Weights of a small sound classifier.
Training: nadamw at rate 0.00098, 14000 steps, batches of 256, held-out accuracy 83%.
Data: trained on simulated sounds of rotating machines with and without faults, 39062 training examples, 91.8 epochs.
Rows from block 2 of a small sound classifier, named by matrix and row number. Rows with one number belong to one neuron. Each number is 500 + 25 x the weight over its row's rms, rounded and kept within 0 to 999. All counts start at 0. Numbers have three digits each.
After each neuron's rows are labels from the 100 clips, of 14848, where the neuron reaches its highest value: "top examples" is what is common among them; "loudest" is the band of the loudest frequency at the time of the peak. Only what is clearly more common there than usual is listed. The data: simulated sounds of rotating machines with and without faults. In brackets: how many of the 100, against the usual share in percent.
# fc1: MLP up (model.blocks.2.mlp.fc1.weight, 768x384), inputs 192-383
# fc2: MLP down (model.blocks.2.mlp.fc2.weight, 384x768, transposed), outputs 192-383

fc1.355:534494513487511498499495477495511509497474467532494500490501513467508532516498574478495471510503499524519478493509560442510544499505485517512518519507518517498524478530503525523510486519482505452544468534493507499465524487535521442498450477516514536470465522490509498475523446482486503494508484498484519501506510504471472484521500551457497486499519477486484488478501473481473503577465476540506526511481502455484507501507515468498507480470480474493493500492508480494500465532498524482528512520481562499510492502540515488506522503518467528490500478493475540492448495495466492478
fc2.355:502481481500528541503533462505469507464497604486484511498512464503478456508472517472525473513514498486484462500546529477480526518516483589513459480528504531453489531501449479507456499485508502519518508507512501477499511517521487506501487510493524462527510458513523522500511512479513470496497490538518513501470533573501421508506471477514492499481480456500496486521527493516485422523518502480507530444526511507503512493462496495510506505521501496514538469483506540484472560509508520505469495508521529486506542479519510486495486436477498518497510505525521503493513484535469482533
top examples: conveyor (98 vs 12.5); speed: slow (61 vs 33.1)
loudest: 500 to 1000 Hz (30 vs 12.8)

fc1.174:540492490502441504494472523463467499488506464467497512496464433488480464534462550516498471473500489540506474518496512518518551503496454482459492482499481542493485519501513492480482496499470569496452450458502494494471503499500470503510475458514519450543506488531475523474519473465492495530526516461530484509465499508519524533520520521472500453491448505494538493458530524521477506498521466495494498479481498519502504513499491474509493534504477475505507522500514490501477463469500505533481439514511482498553500471505479465475529491511502495433486515509510485519459506450460445499
fc2.174:549459503493533523497528501466493448480467531472487473457522485504455552471492536476533481554505495487486451504514536495474506530467476453507501500466492477513511463481457486487494531494474483518497501478509467517513516523493479453485484523528532504503498486536487478477477487469479506511483495530484531515507547517449509481540489558491478471458501505470505567512520496549479537512465458487516504483532478468511487474482491470445515487464472483492535477472512496482524496494500490491483510528472514462478539531521486459475436521523462504560500499497489475499493461513518501513
top examples: speed: fast (66 vs 33.6); fan (42 vs 12.4); piston engine (36 vs 12.7)
loudest: 250 to 500 Hz (38 vs 10.1)

fc1.370:525539534490484529512523518511547488464543489526515490503503485513525465503523509529506474476493492490516552525502475539517479506464508474498487499486488530548460498506502481488506507536512547497458463475489524482516506457454482494515481488557515427486488487545493523494480553502507537493485496504487495489512529518488507528530479521509495483487452494500522516489528527505498505532521518494511485485537514504511496499476425492495507555525521500496494507522494497514490533459498505531432451492532518502529496472504497479489495527519512512493499509482512482509515451490459495519
fc2.370:500489471475534547517498462489504504462526534526475524491487513440497498494487530486498486528499518464514501466535490470517464496496504519515487493501521483466467495529481488460451456500509486514547478539508516525463455487530505501513467510498499474471453518524525506480512518512468501474470465531472466488496528526477455511524467485473526474496487505511491510518536481524522471541468492485478535481509448475500512494462472482509456475481507471509538460451536499505505502516478541487500523495507543526503505462511516513519499483487517545516531454508440540485507481506478472536
top examples: speed: slow (76 vs 33.1); gearbox (74 vs 12.4)
loudest: 250 to 500 Hz (43 vs 10.1)

fc1.11:482492449522484508518511475499521508497490485510522486452523446505492479521486501515478471496503487482513510495509538480525503478507505466484502465547504509484521487509475504511489514510531514523499498491495497478526491449514481540521491469479538475541547485516503510540503529494516499534437500473533487496478475499480532533527504527509509513457484492535509457503528486494495555504493446488506474517515475498471540501507512508481481463511516505493467517467497439496475522499506484512541510498503524519519494506535458505518466500490523498515514510556506545461486491481465455512
fc2.11:502548491502496501563454510502455481555556466496534487509493524519496550503551494548490558484484464504533500487468537519497486511491512482473522533449480447525469468519548534464518503469490539501502497492506506534514515507480525461515505471499494493526516524511496524504525500475498487540496506466451510481514522475494520504496483488505499528511529497531508481523499525539505513462509504521540494520509474510533472521494527533525489502517491499493503481535505585519498455505492506530515505499495473547521489455560522518519547463498478463493495519518531486523530504444545508511
top examples: speed: fast (91 vs 33.6); bearing knock (52 vs 13.9); machine: electric motor (38 vs 12.4)
loudest: 2000 to 4000 Hz (28 vs 11.2)

fc1.563:478511514493456560548478485506477492513521462537475483546483491457540427506542465483476497435479486463493555513479452524504461508480556491493490522505488466508471528488510527465484511465519525486486503523497512488495480468508498491470462546474484500514504499496497455542531525506523484470519536483491518438506476505497515454479486508468493508501490480514495525504512513487520500509498521466496498476500517494484510504530447524506516514551495534507507459487529489517458517490512501536518517516504465557502485437507567518518528502499523492496495489493490510487503516505505519526
fc2.563:467519471491505488517513461533513498499533480542536512532481543479528501517489498487453530485511507485498550476520456480524465497529529565504508489495519504494440545486548463530503468511510527489547529519506542476508447461535515554499492483471477512514504509473515497509498500510494508502477484507490514457544493457519475527493480481487537510554545501541477494474497502485511447524495562511469518523488508544503469491493490493506517483522528520513489482496503514511476500487488524469479511493501529530509505499485518540536519507485508482435499476493489530481479514472469506517
top examples: fan (51 vs 12.4); piston engine (41 vs 12.7)
loudest: 250 to 500 Hz (30 vs 10.1)

fc1.495:487533480568513545509483511519469503502485540496507529498501476502509461515549471527531488469485519460522496508500464533494517482491522448465516486457498531513483481485494527464472547491518506513515527502474526539538523540480494498496464535488498443481491499502513515561456516523543492532500499485529488459495478539496544465459514493517539533476523500521513515531496489522531542469482477501460483443488477520468529556496490522522484513519465511536518510501493497476500539555506500489515514479495467526499528491504511538507503489484527468492479477530561480458521493530502488487
fc2.495:522500512482514505511452515462528489508498462519481514507520481474529531504513493500502519490507460502520493503513489486504478491503505350516519494474493457555525460509513483461526480484490479467504481503494485551471491504505503444495507499531537526521487531501509510509511483487495493497505498493473488495508481443500627518502498509486506498517511528468496506470522503491513626507495494520499519546469472521519489522503519515485484502476500490494477491504507492519515438509491499501525500497499507505520506522513519491494517514522486516506506480503501505536499491482518486502
top examples: speed: slow (70 vs 33.1); compressor (58 vs 12.2)
loudest: 2000 to 4000 Hz (30 vs 11.2)

fc1.713:541498504545515510474479490515465466496522533517525513479542486545465517546501496479476468497551552505566485456515496488495483466515514486468515519505512512514500515470482511514519477504497503565549490526473535517507475538514512530556528473486533526477535524488540477519507579482511515513488473536527518557506501555503511550498499544543520536511522516517505497507498476528508507500518496528523499504499462510481499534502525538490490533537528525521486506483478519517515521568464510442487510491480534493507530509461484490544462499451485497512525467528489528454548495506513515537
fc2.713:475536470497503498518480462483492487500532495528474534497529500462520511537510485509464505479509503476539498454521478468504464450503513497534511480468532490507477526539506488447473472478533485507540475552482537510484492452534533486525508502515486491523494505498544532487515519532477501499473478497468479498515511502527467537485484478514537521521499519483453499503503467502515496521486489529476521536474486506506518528497502531542491483532535491540480485526495530540514472507471535491515498452550522503533498475486515512545509476491519505490527467502493532497539505458462463503
top examples: speed: slow (84 vs 33.1); electric motor (80 vs 12.4)
loudest: 4000 to 8000 Hz (25 vs 5)

fc1.535:465489473487511464496505541529509566480504523521508458559484528467516523507473484535472520497534530454484515523528540474471501518491543487499502481506496499504516488519529463492539475510481516520501528471472526468471461495527511482474519513454547524544535461471506496502550462492513503483494539513549508494495510491503506504484517530501460509515482529505509515472484500495534522472521526471467475506490496535506474460490489495486480517506503558527481527496502486479476559511491468493494476466498503477498526527486499526482478522502484525503495506444481516544477515523487528477
fc2.535:546486529461484465520550529517510458503457493467504461485428507505499535492496520508510498509493468517466499541477538532474517513509466512499476487472465500462510497460496524526515528513455539484447504455499493488542497520465521488482524472503510511520496461510458490474531482449533509548527526499524502473508500460492490480497531523494498477487500472496545508479498516509457498489490492485530473484511536495512497482513528471469511510472461490476522517503473496457497466458508475553488490514485465497454483541513474475471519533523447480514455529472496477546463490488505538472
top examples: text has "speed" (84 vs 42.8); speed: medium (81 vs 33.3); turbine (76 vs 12.8)
loudest: 2000 to 4000 Hz (28 vs 11.2)

fc1.336:522512525492457545550480505501486483506523456518468506525475507433540494502520471500505529472493449487470523554459476534491490494509553495487543534491483467493488501463498539485460488492499548503493454486492492481497508495496509498494466524500481501510462498510513484507498489480512496494508513457523535435497460493482513451465475519469486507499506481489503489508526495477535509515498489500522495425492499479473510549522466469506481515482483516497513501473506493485455506494487502517508491524472453540468509448497498530506518496484510505513460461489506502522475522479465495519
fc2.336:508502465475516500522540445519492485478534499533560534484516513480491515527480516477479520498524506488513485448541470448507501499527508521517485472474509511458481529519507461504500502489517481501554522535508535498510477479551523557538490465476508491505475478516528500494508505485479499524464457529459506480529522468515499525509473458495539508547514531547489492468514487492514486541503538525489534542498476522507491485482522502505485472531531516528507477490510533513526485517501549479501526493516539508542518518507534490527476498513507478466531481528493567470496512484487488527
top examples: fan (74 vs 12.4); speed: fast (62 vs 33.6)
loudest: 250 to 500 Hz (30 vs 10.1)

fc1.45:520515530495478479479530515492512499512440521515442514520511486515464518473479471506513514508526483576482479529476500535511519503508483517513470486485488509479492498469467551548512515489492455513463558459508487521490517518454549509517501479524482514509521504529505569478497473496527447543494496491496481515508489492499481493462521490522515537457504454499502469526462488480508497459511478530518478514531560500519519494532551485531559470511491491484477505510491503523488503471535475493521482498525462500480463508477483486504464478512494457523447497499554472478507509514526498500
fc2.45:462508511508462484484507529536451520529524565467526485503483533521498454512473488508504493490474562503487487526480545522473529505487475593497506504533482546436505533505518505515516531501508516503489485502479507453508556523487498539486508543466483499488511488494475481489482513513502536487540527492534527478477514514499418479480526504513465506507495472492509542495455511511482439465530498468508470456491519521463483497508492511481474537502489500493512535524472495508488546494528485555462499482506461492497495511487500529498538505484505527475471531492509476468520504509504533483
top examples: conveyor (73 vs 12.5); speed: slow (71 vs 33.1); imbalance (33 vs 13.7)
loudest: 1000 to 2000 Hz (46 vs 14.8); 500 to 1000 Hz (31 vs 12.8)

fc1.317:478487496502547514494517444479481516452482518524495484490475523487461519489469557468488506514492493487509478479506514468507487554489512506506519488470506504474512463483498530523524503478498464522513540507517498513504493515522520531497485519484491518503482506486483501471496474532481458503490482484475506510501517511481496477548512475472505452478526510489460488536534486488489497559488470495505497510539505471512518504492510457492467453430482506484517460452535480508492489544525475509488515538467549515494540517519537490490503489523497501523502508501452546477448471525537534490
fc2.317:500449493470543563511514487504468498444530542478500494500487499497454464487486544467512476542482524475490479500553498481505502520489470571488447510500492521486469500500470453503486490477477496503507508495530471504474496499508464502484455501497513469485477491519485491493531483469478507482493496549485505502504547527453448496543467519468465472505492483519506519482553479562484440523501518484507530511528477511522492462429481460524518490491495490496549459457543547509485505515508507510493536528491529507505508469533530487478504473505495508477518486512491505484493450517493478559
top examples: conveyor (94 vs 12.5); text has "speed" (72 vs 42.8); state: normal (71 vs 45.1); speed: medium (70 vs 33.3)
loudest: 1000 to 2000 Hz (33 vs 14.8)

fc1.592:511508497556520512498519481499473550498488514508530511522500498499467490523502507526515485468523546479491504475546496490524499514527482456488501523486502539551542431536495507464536504517497485510508499498441498505505537518478483491491464530501516498509497510531507514509515509484504514476520485490547445541502510526485534521511504538500488506479480537524487509486458514514470523526482477483492508496522487492521503543472511521517539522520503527512522507485519468527471515519524516474517493467469518507483493465542481488492469455488488488527498490487538492502477468528504492477
fc2.592:504497507508510493504462504470518479518483434493495511514503472505519534501536496507505541485509435481500515488506487494511477509494513369485535484475500433579525463511514488467513493483493492456501497495502497525489519483488492449485515504511520537537492526513509505517523485504499501496499508488473482506504477433501621495513503496490495496488521528497497498477492517495504609496492502521497518549488470500510481503494508514490518487496483518497491502503517469511514453481497505495558509513493510526513478505527505492501509517533488478519524500485502489510482506499528482494
top examples: text has "speed" (68 vs 42.8); turbine (53 vs 12.8); machine: piston engine (31 vs 12.7)
loudest: 1000 to 2000 Hz (38 vs 14.8)

fc1.141:483497489553498518477490488556541512493483493495526503545547497476537501501488502512506471504550543488504532451524502475503502485508522454493530513529525535550555470538504510473526479518513489522506515514490478495476520507524494491458505510474511508509510491507507519506473484502546514475514478458511523505520511477491542484513522538456514523469489545532509477486471486502521542538475500491487493477484476487476470497507468517517500481514519538512468501510546446519493526531504498451521468499471517507464477482494506541496481520466492451482498488514498486493489507500499500478
fc2.141:523481537482510488504460519455523490518514436492502488507513496517512530487523502514496553502496451499509488501499483507504499521495502387495540497455490448591515448492501486480543479490468485473482507475508477542484493514484491445492498503512534530513502497511479498515515461490491460488503515493479493505513474455488599489510514512493474487489511541503508505487511525508505597491497500524516492553486475504529490515495500493481490506478477490488501505489506496481500440499493494511531512511484479516507513514521497484484527513523488487512504505504498491551476502502537489499
top examples: text has "speed" (97 vs 42.8); speed: medium (96 vs 33.3); turbine (81 vs 12.8)
loudest: 1000 to 2000 Hz (37 vs 14.8)

fc1.539:498515505532475471501517507544546561492477538522467504549511521512517489485502488502469479474513496483515524518479541529528509477536495490506501484515511524517526491509499531500505467551536505462458529486476499534444497503497520484508493515553516501522558464471504518563555475541550507523484533491554469514473467505477499523479530518499540527459480460528496497500481524485515515495482455514500496484507534472500500516523510501573531484546515515504466528494491456449447502481485501472545496516510474514460482498511481550527440501494496465504495462466515473498459497509500486519
fc2.539:458508504508480478501481530478491510535524504483531505514491483525473569513532489527514497501520468524526505530471527529468493511494484574480503484533493502499554505504514513541565541476481528540454531474497483453549541522477514530475496463469465540505517548482483484486468487508504531525532530472510509510516503483509459467495508496499498519519512494489495488501478500497504447453533502527510455528516563501471494497514532505477499528475501538489485521502480523526534486470512468514483500502500460456496489552479478492496509495508453488497470538481553490499500498479522538464
top examples: text has "speed" (71 vs 42.8); speed: medium (68 vs 33.3); rattle (42 vs 13.8)
loudest: 500 to 1000 Hz (42 vs 12.8)

fc1.310:486516530478459478488526505500506528521487505502457473555532489507471513515503489521479509500506517505516513545494497535490506512513494510503494508503504531503540506504486529520556518519484484498430555467491516513512483521489516476516530494510532541516568449492481551542510484510545489493502549510540510510497482516488499513466521511519490513480489514489484491533480497489490508450536513503534470498518529504525486489552512493525552484535506531487483532513490486504512506499504454502496469493533467515489513516501480490460497541496495516520479509480557506515504527503536511506
fc2.310:509504524520466482507503530504480478537528524475544498469480494531451482496508513505506491499494524525505457534465540531479506516484466593472495495505499536477516490501514503533539557499500524545468499486509466469526549528492496532493487478477504493481511474519476459514455496501517519553508502499515488495467533512499449490503532495517506495508489488515534489484482479535516430466535487519529472505510526502474475497504532509530475524506503530497505520504484528519525486496530478521467515504481465454491494520501506494487492466483485489469481541528541469454512474494517515516
top examples: conveyor (34 vs 12.5); compressor (30 vs 12.2)
loudest: 1000 to 2000 Hz (42 vs 14.8)

fc1.712:492515508516482489506540491504563535521463508517456541520519467527495511503495510494503501481535482512505527531489538515501537488554499521517531473504523547520558503543454520519516540529533473489441574490491501524519522521507523508527499524529523522541523494497487534551535457513533496497483528501538473524460467500494483497491540519512536528488496493507500471528469481495519479508525499519511483510500535512520521508531539487548539477551533499488481516502486507497492506496537496502536509511541502508472528522538464500507472489519514505532496484493541515489469510517525493512
fc2.712:490493514506490473468511528519484510519521536483537499488509490567495520500507512513498497502508506540494443530484592521485554519494468582481490510527516554488521488518532496548563553540510491531469514483507478506500557537489509526508511481483510508481534486510483495526485507490518518528522491515518495515473521524515452505503525477518500526507503490529533499500482501510502432472552514512500487516509528540477480494504537512505482527510520518504513512508485554515539509500533478528483518495503473488479506523515526502498532476487501517489496547535553485466507489509531520487
top examples: conveyor (70 vs 12.5); speed: slow (60 vs 33.1)
loudest: 1000 to 2000 Hz (54 vs 14.8); 500 to 1000 Hz (35 vs 12.8)

fc1.475:495509504510468532531472524538483469517512484516482497498478516473531493482543472515541522494492492503493508533471494523491498498490542496503556541500437460480484474487498558495462476518504512518480500493514462482523523505508500485479450494512487518472492520513495475503485531464525489531507508467504517482481473466492514468479453519495479517491506484479483492523488500480530521512478481509513486426515517456457500521510508492475508507502492500480488524472493502476470482511503486517524487529475449545468505425528504529493526475451516484512435448506525491508506534480492494509
fc2.475:508494486466530517517521443473542495469529480538479522507510504438500534505493518484499496501517470443517524469549482439524465490531526472546501471470523473519502489523491474476480461496513474482531479529508514528472479476558518464515489487528500492509470486507525513468536471504462493483480472524445491499516511492486514509513469478468517484510493549499486489479523489502539527541476517517490537535511484473546498489479495480491503456493517486528503472480520489509522464518490546495523513501512541515522482498508527487508495490529513524516531452502455560514483490496463460519
top examples: fan (65 vs 12.4)
loudest: 250 to 500 Hz (27 vs 10.1)

fc1.565:491489539453469474517516553494464522518497527474463479553526509512494490507519476531465500510489500498505470537467494538488492510490473506495468528487495491483525501456481525539554498511449486474447519435488508499493460495476481450487511527533506514490528478493450493525494501492503504490494569507527502482519484495498498461469500516516491493504486461484493508499482497498476500423488525483528477501500510458512496493509490506521543494523456499473521544507481508473515493463468468491469485517506436502485517489505490479462475516500478512534470523447537509530497503488500532485
fc2.565:512499545536461476481503551515493482536482517455513460485473498524472497481508490514530496499469519522482482538449525534467518510475464556476513513492459513495513490476485536514527527498463528530458498473499471487533565535456492510462502499483484495473511492489459455487471491490523516508532532478541532485459505507488450479487536510513475504488510478495534511495465499518482456455511482500538450466508527503499491502526498501498488525482486505470491544505464485495498522500516461519457489509477451464463489523498455496472504498499473505501445527497512457485503489500516534476
top examples: speed: slow (68 vs 33.1); gearbox (64 vs 12.4)
loudest: 500 to 1000 Hz (36 vs 12.8)

fc1.179:539491520518493505485469489501528513496467489544482502538470511477528507486492489469509497493487494510519502503479478493505498476501520493481498523485488508522493514498487507504490441485451517489527504491504495516481483537526532509484500533479465535473476519465552460478507468475485477479536509486503480492462469530493503487459486527485522525492550511531491481492465539483516524500448500509506495478482515476482514549501494483515481502464510482497478487455495477484453500552504504478490515501486508480499509495494507550554518494502467505465472453489482529501437503514497540499
fc2.179:449509488450508503562533466536488504498533534506487503505513527453506448535502493510478492497512520435509503461535488455483469467509509544535502485482515481482447529529510498439489472470520476477534470552473526507492469426532514495516493522502503493533507482493518492504522531537499530454481489509491511475545515512499446516498491474500493501520496482488475510479501450507492454503482518501488516507485467502495488508499482506513508472523501489521506495509496536529510513474462556485515497471521518533494486484491518498524514492506505520488527493499490540490534494478456489515
top examples: fan (45 vs 12.4)
loudest: 500 to 1000 Hz (32 vs 12.8)

fc1.400:515505528487465482513518512490493511510468522501438491523509501515477505470509483505482488505480495531503527547464485562508500492528477506482483515500512504464503521435460560543533493510479475512403534459505484499485488515480515492497532491545507497483525495503464514505492493494528470516493522507529507511516479500482498506483510509499511521488484449509507502507493501462489484461529488511518489502518549485542502493531513496544566495507487519451490522511495492478481475479508463497503460537503466513474479493484475485478477503480473474530458491474556472520494523497530503504
fc2.400:482506535506461477493465548497481499550508530460517469487463490503473497488503499527502503496478521526490474550446529542456500520481481527458507484507458509486507490480488519516544529486469546538458507467498470460534546523458481519472503493463488519495514492495470457518459492500532527516521528475553517464464502499487469488492540503517467495496499474503522517484475495539496472452519487503530444496492525505488456500505505504508464511490493516473493535498476508499505513486508458521441499508471455464484513529482477497476499466485494521490451544484513459480499487471509527485
top examples: speed: slow (74 vs 33.1); conveyor (52 vs 12.5)
loudest: 1000 to 2000 Hz (42 vs 14.8); 500 to 1000 Hz (33 vs 12.8)

fc1.593:459524445546519508516460479544511480498544500505544513501493514509527489501499482504509489502529536489510559444498498498507476480488509460476542509500434504516487475510528504452466460488501514521495485527466486494502490485486490554513488494469471466486475536447502498500475532497506553467529489471487486524487503522541537541514496513492507493509519521524486503508508496517485536513456504496467482509519472516505501508468471484477443490512504486487501470472531502510481522538490500498506477515490521484496484469520470510526495480444481465497495489525496512475536483484500512489
fc2.593:507502525489473467496443548461492486544514473475501487520524487528498517498552470524506498497499504501521494524454479550475482498463506424489521516484480447549536484487516518496533535496470519511458517475482494494516505508480486453470507520530520540513529546486497474535493479510509516521534536455514520516491473480523567478483530490520484504503496496462501501523481505533497549463498499506536466533488508500483471524531498514483511520499484525467470532528482537493539468472492467492490481500487443478497507507488474472485470518496487482510470517500535468528515514487531513476
top examples: speed: fast (98 vs 33.6); gearbox (29 vs 12.4)
loudest: 2000 to 4000 Hz (37 vs 11.2)

fc1.590:476507462501486514521498507474487510521512504487569498494504475472487496503519487551519514515471515459545538511483494481499474483450524498493526513539459461507538503501525497465476536533505519512516518499493499487543478478527460522483484488466493495495506540473497528523480495544496520470506514455498498501500453498525512500469510501491540459512504534518451503556526502494488509458473514503521452534513432474452487479517484502458457457499496501484521522490515498506524560510493494492507516489490469500490538505552482474483485497526517479524541513529495553492506505524509504503
fc2.590:475558498497453455509484510545508520534468491505480494525517527492540500530508441541497503459518522502513524505470456522480481462511541508506493519524490483471502545497492554505492492491495523502494491504452522476528502489492534525505530527525459520492514532447509520501475536504532520487533520459523529516516469479527498500445518498541507549527538477472475486498458504466491497479485505525499473496468536488485510541559501533499528513522510497498447538553456505518509532506475493461487454461524477486489511503452468534521487520491475484524472501461509492509532545481490531466
top examples: speed: fast (98 vs 33.6); electric motor (86 vs 12.4)
loudest: 2000 to 4000 Hz (29 vs 11.2)

fc1.40:449502518511475488477507498512526559484471487511482451550489516487526493491499490514482533517526518499521526525493498514555505507535526479495507509511519520487499479538490531499522486512494462538465533557521457530435503494518542537520487513523506482459559499478500524516510496516537503533473475460534525537526486495485534523500512525469492541455482528524491472486507537489547533529506478498480528492546544504523510515551485510530541493495508513489482530501518471497460482473511520519535472519527498541484469499514501553499507527489505452478500497477514488527476498487496474491
fc2.40:492492513480485483500492529512512537521473502504485458517517537527513533482494459524522539523495467526513483528472502524490493512488478427489513524512459460532520474491519525518518489535462474436484531465474489525514518511479518481477514545551501524489521565476482522489525491517504506450524503481497458546538474466494558473472511509527470501500535512492490504493464516498457560468474527531513467533497509488502471501500519493470549480480511477478499525492485504530491461491498469507527513514473464520488540535521493515487506518558463503534477514450495476519502502503537546466
top examples: text has "speed" (85 vs 42.8); speed: medium (82 vs 33.3); turbine (60 vs 12.8); text has "clipped" (28 vs 7.7)
loudest: 1000 to 2000 Hz (37 vs 14.8)

fc1.238:484484505488474473493478566522450513522516512468495448493501527526498502512505464523471482505473521484498481495450483592504496505466495493498502541479452495485495521440509527515506486484453508516470482451485506500517504532462473473496544516535505494491538483477469456513486525510504511515490547498540528485514508492513491498488483488514471504492508477482496539500472532519455493428492486450496477484486509503513492500494470489493505540479446524467513519535477487488498474484498441514457461508508444504502510503450486491471515538478488497524455541477515480542538516488501545495
fc2.238:517505524505454467496492540495491497541502542472520453496454512496481494481494476546524494495469503518489503535452504526464501504478475552483504516510450497479487497482469538513519512529454543529465494476479482478531503504472470501478518477484483497488501503479465462497470487492532517498526537472539523464475478508480454480474530517528471491513511473488518517495465501530508462450509493524548441485505509491486482502528491507485474505477492493464486564500455485480506541478490471506457495500477447465462517506465453499479496487498475516489463530472487472504506507493511541484
top examples: fan (92 vs 12.4); speed: slow (60 vs 33.1)
loudest: 1000 to 2000 Hz (34 vs 14.8)

fc1.250:502532548523513548493485498473510520515466536482485510508528463522493436504494478512537507513493478475523482508505464510455511492531529485481514476498503494489494495508457504481477537493528516555503525483465479544556496534475477528518512563518502479489526485519521508546426505501544458476489481500538482529476506531487521510487516532546508576513478505470497514516491508499542516490543486514484473475497490513495558546481500550538499497535510517524509515489493529493492548529510486507476534479459498487510526509487462526533477442501529482506501518489516450490513503522505480520
fc2.250:493496492529539515461484480467531488468496473521475524472527455510494506531514512483485481545484484481528508458522513473502468477527462456511501458482536510536491482536487473456503493492529448491530477540482517546496530481501486478502503513516514493514481480511529499488539492532462525470459451523479505516507547539482506527510474499515497517472494524481491531484508454557516528529476486520471526529510496503562536524483482537543529488510521455525511469523494503539510459521480524490533514490510534498531478516509498489519512479514526537531531484525512513470546477488484477509
top examples: speed: slow (99 vs 33.1); compressor (74 vs 12.2)
loudest: 2000 to 4000 Hz (44 vs 11.2)

fc1.435:501554483533513536501502480536489520497474526506520503467496489492493488481514499554548497478531525521462516493534514514555531485485516464515497506514498524571514443537508504441468480525518529506500461513496464495497526509482500503500506494504509452488506509511494529526437534484517500501544501483518451531519477507499540515499508533496521488459486521492501473516490532481509551503482486503509478435518495453467524489506491487494447505489513475509520537483510477496490511470476504498505487479507489549465499444524483489507476475485495471496491474497474499502479469516484494480
fc2.435:513505530487485486522482523455513473525508430520482497528495476515521513501549490506485549479519448508502502516480496518495483503519511392478538481468505477557517476506502501475556517489493491502479533490497486513497496498486496469496505505495528548533520506507492497543526473506510482512506528487492501482496478439511607504498523519486476507504488524499514499479501512506528588491528495526520509536486503541511472503523516527491526506515504527497476507493509502497497444471497499517542498503484479520506478518511505509502516532510525478508506518509534492522485511485543493497
top examples: text has "speed" (90 vs 42.8); speed: medium (89 vs 33.3); turbine (60 vs 12.8); machine: electric motor (29 vs 12.4)
loudest: 1000 to 2000 Hz (35 vs 14.8)

fc1.647:505494505510496490519501496527493479487466487529464510512488515483575487533513436481488483468488481459493490471471501542492481500529509495519486533473535503499456507493500521463489482468510465461500504474489507536476503489450518477517508523546452512496496482493517475572510496477482547467471481468499499496523507478465511438500498466489490519466532443511460507467462510460491514496457489495460519441511520460537493507505487521532559508521480483536519484524501496532475488479484518516565527482500457525471444485494508515516531514514484467489475513484538469481498511494481535517
fc2.647:464538501515479473512519483498545513527507490519522511526497506494492562536504473515453510496529493494534522501497520501490470467546518541507513475525525514484504526525502502486549498536517492532519483529453533485535503468516519536525515538484474550534515526460522515515495504565514577479500505496511516508506475490519456530465526505516498545531522511492479495479476459501513455497506507554492492550484501515506521552529513543513501473528559510525471501502480526550539517477471517478494512457521501488492510530478491527537526504506506515535512501478501525466532519463476519483
top examples: speed: fast (74 vs 33.6); fan (49 vs 12.4); pump (49 vs 12.5)
loudest: 250 to 500 Hz (31 vs 10.1); 500 to 1000 Hz (30 vs 12.8)

fc1.636:464539477537484531486521491512494534478517516503504480510508497490480520488466496555516514491527529450484536479505491500522533496476534448516534490506498561544541452528499525448515493481529517552482491527494507471507532558495473522487515546471494493519530494494536551502451472505536489499506493473512495492482503552474534511468505526494531469445502508511488491536513523509499570471522470438491451483546496497506502498547478466475472497481493516506497537496507465509495548536511469487512461477536507552485505494516480499495500519491510505549513499500481517516510492546488489485
fc2.636:537497536496490484507465523438517471525492439502473489524503464510516530504535482522509539480510441517511489513489472517498482495500501382467540489473484450557506464506503496475523504485486486490473499484497484549501498495479489452493517478510539506520497511509494522534519472479510450519495509486482512499499487462522615501507515509506482506497506516474511492498510504479515608486503497528519504528481497515513478516517519520483520518501494497485476513500504513501498448487501499498542490504487485523499510510509497480493534500495509487508509515500527470534501513490526485493
top examples: text has "speed" (95 vs 42.8); speed: medium (93 vs 33.3); turbine (71 vs 12.8)
loudest: 1000 to 2000 Hz (36 vs 14.8)

fc1.588:487506519511495491512481496496532500497470459534494498546465547453526524484486485496519520500475488489491518512480520476520480469509507502497513545521487470502490465506526514508516439483474474463520495503493482504476480488536490473460474518495439520518469529455511461487494468501466483466531505460499484469507465492491502447471474503467484506500544506527495493500490484464512513515437501527493490485519526436495513544512490484482512466444498480496489508463502456481457468550473510509513510511488489501476482489501504566504508495509511509481466442493474526493449504504461516464
fc2.588:473492488464524512523514443512524511474540528505475496504517508478497451521503502492501492508499507438512495458544444446486486492497481542540476497477485492540486523532493479442499480482498463475538476536488502514493486452541497493498471523515508490500484494483504499478520484511498522423495486517477539494522531538497437513512478496492510500524501511499477512468503445518490454522483539508495522533507480511517489495479469504530519475518527480515513483487503535534516520503473558492509510491507530513512508488504524483511491453505487524496526478526485540472515478515469482532
top examples: conveyor (55 vs 12.5)
loudest: 500 to 1000 Hz (30 vs 12.8); 250 to 500 Hz (28 vs 10.1)

fc1.155:518511460518480501498453494525485554509513526489493510485484498471515501504533514525513453456522532521506526479491484491503492477460504469474498477503467511502497500503519541492478439458492535522473495519512496438452490525501521528487499519473510508511477516492528536467467514507533471531546500460494456472474502522524531508489500520479506472461496486488488452506539559479495523518509455474455517486482516519473502514494477479490479506498504478494514477455540485486467504481501477475505463528503536514494533493480521505526524449511471465492474473469512478514484498485537497489
fc2.155:537472519459533528489487511473460464486523518491494481513476531492521442460492523469472544522462510496476482511549452491484509537478513472471533517453483497497475477473507494526496502502486517495503528476543506514469497520503444488464500499475557469482499472534487488511502444471510456515460492541491550414490521486475531464542485533466476481506500500516523530492544512530517505542510506460522528464493507508526479445473487476518478515474452517474518456476527498431451474543525498517495534536460524539527539518497543511493473530492521485483519498529495476510458493520520496512
top examples: fan (81 vs 12.4); reverberation (64 vs 35.2); text has "room" (64 vs 35.2); text has "reverberant" (64 vs 35.2)
loudest: 1000 to 2000 Hz (44 vs 14.8)